{
  "model": "image classifier",
  "dataset": "scattered letters and digits in many colours",
  "horizontal_flip": false,
  "targets": ["largest"],
  "num_classes": 36,
  "activation": "silu",
  "stem": "deep",
  "init": "trunc_normal_002",
  "lr": 0.0017,
  "momentum": 0.95,
  "gradient_centralization": true,
  "epochs": 15.6,
  "adamw_weight_decay_other_params": 0.01
}
Rows from block 3, named by matrix and row number. Each number is 500 + 40 x the weight over its row's rms, rounded and kept within 0 to 999. All counts start at 0. Numbers have three digits each. After the name is the row's rms in percent of the matrix's.
# conv: 3x3 conv (model.blocks.3.conv.weight, 192x192x3x3), inputs 0-15, a 3x3 kernel for each
conv.122 098:530564536504487503500473442513584481508493432484533542496592537446503683423492579533523514467500519516458492541538549545550516511513526565487499462473484447462469451479562455471477475529465484473429529522490473487488547595528486598488511558499466494568546486484478540585526578523465508513466548506521523512570427444468514479478513507460497536474499458460383474447514597482504561569487509475502520530559531508535462504470446488491490
conv.123 105:541518552502526506503486494469451472514522473527510431491491529553486490512466414512528463421514473522503444519467434483479501478533503452504518527518489534518491565512472444441497494459481422486596508541495488524465527493498540398489523493474439394392424476513488508534513494529526487473542471461476493540533467482452505510464467463434499524500504526577469442493504502496533454616504505455505529456531581497538528531501499510533484
conv.124 102:505515549444506495566478499484489436439470418497536567457518518484493562443424503427487487454507473554454496504484483499528546490538533468528504525439429480419470468420536504481506423521507491504500536531527515532507570552501425409415523424546488526560432517532535627515461495468524603501510552432529491555521441484562543493488507470454457531487511487463513550498548513491491513519485506475492523493461458485526481511493483519483480
conv.125 096:528513500566504492577616576461427438524495480498475511532514482545525471417394508533586530446514565507455449459456496545495489498454499506474552512559531449503524494462423569527425544487466494516535462480553499457553552475529491488426423493404593529427538501480485493475492431498538458508493443499471546526465455544504424437565419518546457409545551500590526495492508459470507520492507513466459427490474515478539512554582456491545468
conv.126 103:549520473450548559491475504501544567518492441465464420447456515485484540512531496488506575446507462538539465494473498495427412535521502470515497476440493475470452440453613408567537477506452508494525513485475522502455506466557507496526503511477580552523507543495507473488446519578497482441523513538536558572493537517474458470451463485439502512438527465486550525542469545525482485498505417538545470510460426525526514489429458541454465
conv.127 099:542555497457485513457431513510490532516492482515485511465463472513605499593505489484514553591553501510545486466552479498510480499398476511523542479456506522534569490497493525517513601452458528454448441600574476587528487509505469504465501515469486454538514547504465556473584533546467487529462497578515524471489501489472555492486511533535445484549499515500469499516543531579568539502521498535559503519505563505471509476499551448430444
conv.128 100:555506480539500509521538503488430472533461469524493473512544507473503537441467503504488504547524472466476466469497537497454531483531571484488524538539488514497500524427540511462494408440461457534531526524497513520501585511494571429486551482474539494466488521528539518444501521531564548515461480516518578448449427433498536497488465465518409504523490542503467526507465503432460492516500474578558460541533455481482496527498495532571548
conv.129 102:457467474450487594667534510491505579539518554499534504499443556399513620464495513490513664487558505440443467561451492498542519487474486467534469491550551422481529533463448467440519539574459506498490545494458546583437520499490464486474508526495517499511516509491519555406460530614503491604539487530563586530521528530524508489504529565525491480478494427515518506491526552514579517480496433467481556512488465521492449542447486518480512
conv.130 098:485447428494505499503481564508458515487468488486451514447519474470543441417471556565508522501496433508480480525529502499463500419455567485402457518461478538522542573502528457473459522500461476467536495590561510488504561481465476436514518499454514450477513498514461482445418473499531556521556576482494492523488485448504477482581507560489489458503514512507529509554549509445457495522493468509534514543588528454488504531524523513491530
conv.131 099:494515543561544510539562493483533547536511474562474488516459485566481600497512500515510484545438482567523497452495546459481543543535464459552502457494456444436508460514571519459554528508565522483398551578456513564532524547484590543451478547493481532531498452486423499520499488498482503500439518490503500445478484479498480529563567539519463552456525597476496523552534527501562573498509611567545502575460466450402508485456485530538544
conv.132 096:552533557503484506461491532544474519519485472475527563594514483634430498479491473577488505488476460528524552494456507503521511434503513554464537530461561496533522485480517480479583507513486496554474548518513539539526478487458484522453524507469527419459551480450565448433514496506501533516466517470528504468484452471441492583554460530454467540490453502452493466534495531556515505535524502481519471470519505441428456483482476536526521
conv.133 101:433460486570521542520513530462554558542530452565471530474425465463439465433397483490443465484491482511538493528505512512483563519523555490467527524491534479552559512449437528521482493509447537529530502513564524615563468494487472527563462445508490559508528455470509563503536491524449477542588565460445477573547577478527492474494496513537481474461437471503559538459532491376460475527514498555523507495526489524502507640556484487481525
conv.134 100:522518481521519502490468531473547475489471481534570519464491556505590498484607521519496444470532471467450570481500525482487533450488564521486477540499481484538459500492456554497515519450502560506501496511514532492565490557494481476508511482500531515487528510492505504477460432507488477461483564542536520444492595533470481474549544497523564532454457471463504507563510449491578552484542567580570473518528587484515534509513479562543493
conv.135 102:469504498584566441484565550490521482450513449422489493498422493490442502534433470463500469426410486574451495516573571510458509500444469465506573462509545446429507456539542514459450448454545492525514519480510553450477529476454508553497459456482516512474466524522404395483504471497575517533446515495488473481427446472478507528504484523511541563457441540459468503466542524557549516493503532432467490479537477458487533489503476535508478
conv.136 088:523592687486470528409459424451396468507471445480474493507425520467457531500456476539470513539576582505488508427520454452599546483538626568509450523538515526503586452432456486445490488511454558588483567570515497535498480467512412501513494491477484432484481451527479492482537470484485514444513521449478513443490491484481556522495478425508458445520512467578530587565521519500539484512499502483496501457499503520495457497516528465456505
conv.137 101:494462512537499458471493453515492502530599557504476498451501478458537503535548512485441450531549496482462523540510447478517530460501541471543527473498492513551489460438460481483473510467547521576492499564518502498496572502487520487527484483476459500465556515479520569454524504535494500520466549543485548475510496437557497503508513493487528484470452489530522499547501482515501470461470483524519463509565564507510519494480500559533503
conv.138 102:551523481592544458504522571506517486478451497502393479452504476430499541479437476504622525502541503526518466490570523511600461547487472479517520534531551549552493500496494503468499451468529476479457516556534537535519540465494495505471477463464528475435473400454533525509496504521472532471516546531501545547505390508561451454465530509524563566510430484519508483508549540487527502498432526561488506565471462550531512500513515524511512
conv.139 102:500494558504555527489472460473547528518459421515456503493524508487644487473553535527510459502561461478518506524476560599528486486492514485435515529478455549497479483496479454563583395463484523470485554527582511489521503488507539446519499478485514531475559540532494545506509462486546515499481560559490491530495509455442462453516508447450569474397556504515529526523514539507451481556492493542514472466538469541452497477456506491448492
conv.140 099:489490495491541590464536519501483533484460502540492417497463531513472537526457494487548529466500538485526550516512534460488457505475434497477539469487499506503525490465555506462482514480452580557516484471480534496514464480506546547541447497504483577499445489492456417495508509510541507531477431556475546568495461473464502548461482554446514562466493461524482473492533467446457536494479435482586584502604587518594523522438502524508470
conv.141 096:511497537510489480521523506513530466491458578517511474461437544451456439501506512465547423498556499532540516442461467509525510490471512511456465568514428572526525532491545529488527475483602482496545537524522535507494507525527527416492514503473415466544423442570452458519483442474448507508502461483534482465485480536523554538466442466431492461488474474544480531478477501547519503554624488533566470504504461509445469560438459521518508
conv.142 102:544528524597515500582522487492508487537511439410407453487537489511624623488496629525553479474484439390449535535507453427521460473444453562559495499540570428446548445517481604522522520468499575555500523518470461467547508530502491562474485484471498471498507525471436564539504491501510481470530493480477444432421474564485554492477495487535493433493513449521464483536541543434434436456483503523558506608561487530526478544583522463505498
conv.143 100:503504517502476505517528505494531522532568524509510479512478555492443541486487501471555497469557521484484505545473456531468495567469513546504542554538495517523471533498486495494469537555552488482472487466478514497468537458514529508504490521500509479510470474526505497488501489511508463435505488518502566523412545518506508507482550511482535549504529581503467488460454448480522523472507565483542467497479523465448481483479515491505529
conv.144 097:472426496587542490532508507546561538543535515430442524573512501570529466520417482439534480515494522496493561469483474547477485535469503463493559476483489464473471534601492508503489442455496495550415455506472528527522521464471528448359561420435489486450450435455513490502510509471584481489492495436488526532513495549487536521458537482460483471511450519582524543485481502558525491483495541466509485501520532467454483435438502545536558
conv.145 100:477525542614484455524460503499483489464480469433534508468489486506517503470496497473461552390454542453501510486552544436530540464453474526544485490461494459479521504488504492485481468452482483597528474535518458528484454411531438469488499549525400530555505601522513491535554484436511536494478551494438631511422502490412459487412450499487514503501531528438438534487545563453515502531416527528434454507482457539514492475451486469454497
conv.146 101:460499549456551507547480490503481498505498486458515485492513498506516501431583416537546521437393463497449449548582551509520523420460518509484545457484517466499481523454461508549449532585556453517526540481494458475469485502500503540547477539525492475461481523499484503475520520529497492483452426478519517545488561554462529496449391460492458492479590490533495508577536556459554555515527487518522451496489456459468476549490429530570521
conv.147 099:544428469478491532488477455540499541470508505449436510491487486494533494445495516495473539478482485500532457517494490487543519441434466554550546563532520530486469478416509416490475522488484539506481611510420511453446503486512528496524527529502539503408472485557455490519484465662551464503483520517540519496490506528492512471498470562453478412514464380518443512500498470470484479509445525476539555545536482489448524493439439496484466
conv.148 100:472463488557530486509440508528433472557546458473489537536554458502485503472486507501574600477555609446486517502499485476459529451379482518488450524448482532507449504497523523442539518517546482500499471437433526486484474495542478532498508534504477494460535466469542536590449426441503464513562543503472496525512438448528487422462512459480515477527476442481555536511518586494475510475510472494428408474516542508463508492523546513499530
conv.149 098:482518554444491502528552499533491480518442490484415448512467477409426474529500484513562539500542536464454453507479517503544488461460465470438487473492475507492487464470530479429527479439465488439473499430472486487540478485517548632511450511477493475511569477474499583469508480512506455464512536588527491542520519588455479482580524530471453512470527468583507489423476506468500502433483504478544511571576523536465472541487470507485488
conv.150 100:592520517537528526520480493545456491499474505482461472446472473443548493474463505459416462467524484519576528465543486511438536533528525539509510455467470491474514483529516507496594486490550473476483567463494480560534485514524506521446471434450531494512515456442558494485600562499518488478497452550475433559518530594602529475542541480523477492422464495546540511482488484499541498476544552586502441496433491521503514511504462499478499
conv.151 100:488400460476485423471524491513492474488434405478472497536548570504532472503405544426480448467516491444507532473483483529512467477447482535555505530499511458549481528516492494533491515473479474554515489498474504503501482430489477470497492527514483490469455443481450451493535515534547536531575519568492532523472431497509588543485489490452468445450498530489503455527573524501582534466376551471582586471510558502537489465527503493504491
conv.152 099:454451467492593485525492497514523481539513487492548519529475485495506462454537511438489521505466462476480460460497532467611498478493550469462497486445529462454511516524500434541484409460432471502501496463444534406507491498473458428489553433468560496469470523516532513515531538549519549491483484477619525529452399504476505532495442465508531439495566490549563534398470516488485484462495537507552530435507468484443522501540500465486527
conv.153 099:533503478430448514485471484510510507501474428594483398496425457479537525550500560442464481459587542499518534491448403546496504500487541444479469545546542478496502514474563472518573540484512446433444417468505484461431508546445549469437491471445537518553486524488475504472481510531494443451494533560485594533535474486432450469475508506522516469519571516457479535547548459532599532441469503417461523442439465470486504477508459527518492
conv.154 101:473449505533505549581516527495463406414493455505473511561514429480528521570520493477453464529503464449527461473501454522532530433514484469511495450498489508481539524472561483496542565551523500520492469462505533473507524565506500450444408483425462462495486495484527538535568612499579480458475510517492372527497538567546539478542465499474454488475469473429503565475468513481522484462497483499516476499479484593505511531526498438529572
conv.155 101:450531515514501524521582511485521482468488468498471426537473484519447477522503471582582563552512535517486534555508468503501493468443507499517552552514504533528524551498473546523516555487538489451554441447495472440487487521484487429448483474432558539522449554506449453439481479569532525500483486505548557587477446403461536624451478430435492474470447425512463527531482523563582565493496561481479536535502550444520422482455439552567505
conv.156 100:538567540501519529470428552495570528484508497567479455582557470537535536468469609516512460477504475483496560478459491525536500576542508483481507508466506512500546501500454507482471572476537519490510575560603532484490537532500554497493446467459547508454462528544474475484563486565528507500503492601520574571439328498428402487492488559458450498380524512473466520483449490488494477477504492489561527473483526472534510489515472514457476
conv.157 102:457513587487526486495543609532508443485456484514493421463462529512558572493517447462477584488430492460431451493507591552482539492501516473460509503442501493489490540484449500557546509524477463439433509546456482484487551523546586590534548478453541529484519509399472481501467445503535491483557493484433434472505478520486477523500535483532582393467469495485492529462537431485532505432468562507484508481474469551511500440499525420467487
conv.158 102:534521492496602513475576583499470530563439500529442475553552470550515492509623560488399446517516427537506428574523483525466461478558435430541566467503509490450466513550502554552519514422461483521498465484497474424561534497456566531465543519501506484451523443455490484557528525489612499506515488520449550555515465531520463493567451461489419485529489454506462518530588595506463484466517503535564483514522477540501504476506494512521508
conv.159 097:545489507509564562418469507549562532494476421521366422477469465433503472480462518488442478466576560503550442554491474507469525499564505449510578477515511504506524441481530447520508498474457518519522510524540497500506558406495440475465463540523573506459502435417452502511525479460588481488537476436458586438510516483534558542503437460504489490533528493575446484504434436489486514511499499455413523500496513490439431480476469399453501
conv.160 097:530465533518530438458476490510521516595535473501451510466442525402566573485535579503496492526457487505512503479447502479455471511468504429445468402444489566480467535523458485459463451552497459503513506466504531492440488528539569516469531428422473483494513460517446519594460486563483504539491456476520497476508495486504531560546537471575515468549433481528527541513475463506512478519515513499555511477481489560513501512562534491440435
conv.161 102:498504509520471440458459430513514555494502490462515469538552485528600497486549488533574453576482455452494475450454463460439538465536556543445446431493494500490476479533491567546456525465526436443539451460584486454492484495480577517481581485469540477487425475501451455472501436522483484538530553481439611474443509455438495501445482508474486464477466526568532501536472513505520524520556497491492505475482484474441469513524490544578497
conv.162 100:539500537514509542409483486498515481469506499501527535480508518544408581492511499496480473574475479574576523519476485520498546501511478490514489486492511498461507530480495473512549426458499510563495532586480529498473520538471495556503538542462478522517470468471505516540501468526505496508469522498456463514512558517590545515501566483530581513522540480512562497495538454504531473492535499546503508524511482453521500500482512499501511
conv.163 099:547559553556510551577497529497458491467483500502442482573490507483458465474449459507487503576585445491496505531517492496435569536483500514499523511445493513514496449486527543475490500515501430548471512610505549570502464447500494466452514507469523487476438436420487489465444475540507430553521515505500504469526494497475540493457481545551497553477537513471460496523519507440429497561525530451476532475516548446444474489516531420532534
conv.164 099:503466570525480555511537553537480453545531496517446499464494450550536490519470469488478463491413505490420531525504524562546483514574534403497520454500541496572487540549522477451424394474472539529506541502531554497500470498453475529400465466439469461401519498468462510552515596513502468525507595568496468536479478474543469520568447458566527519435501526548512434460524492536485518473549488482521556454485528515473460486496481531535502
conv.165 101:414482534470546573512470557521472477531457491450491460523492515591557412468482468431539546527543487526497533513486471496518506507523542484475448504456522515476523534611483473496514419468512483556531509520498464475413536518477491518536494453478506509494500441500498532483513443468572554404514520539628580485574469466466456459470495426502425498552464456497514477493495514535538527539554417539499489533494590483505510505451499492525516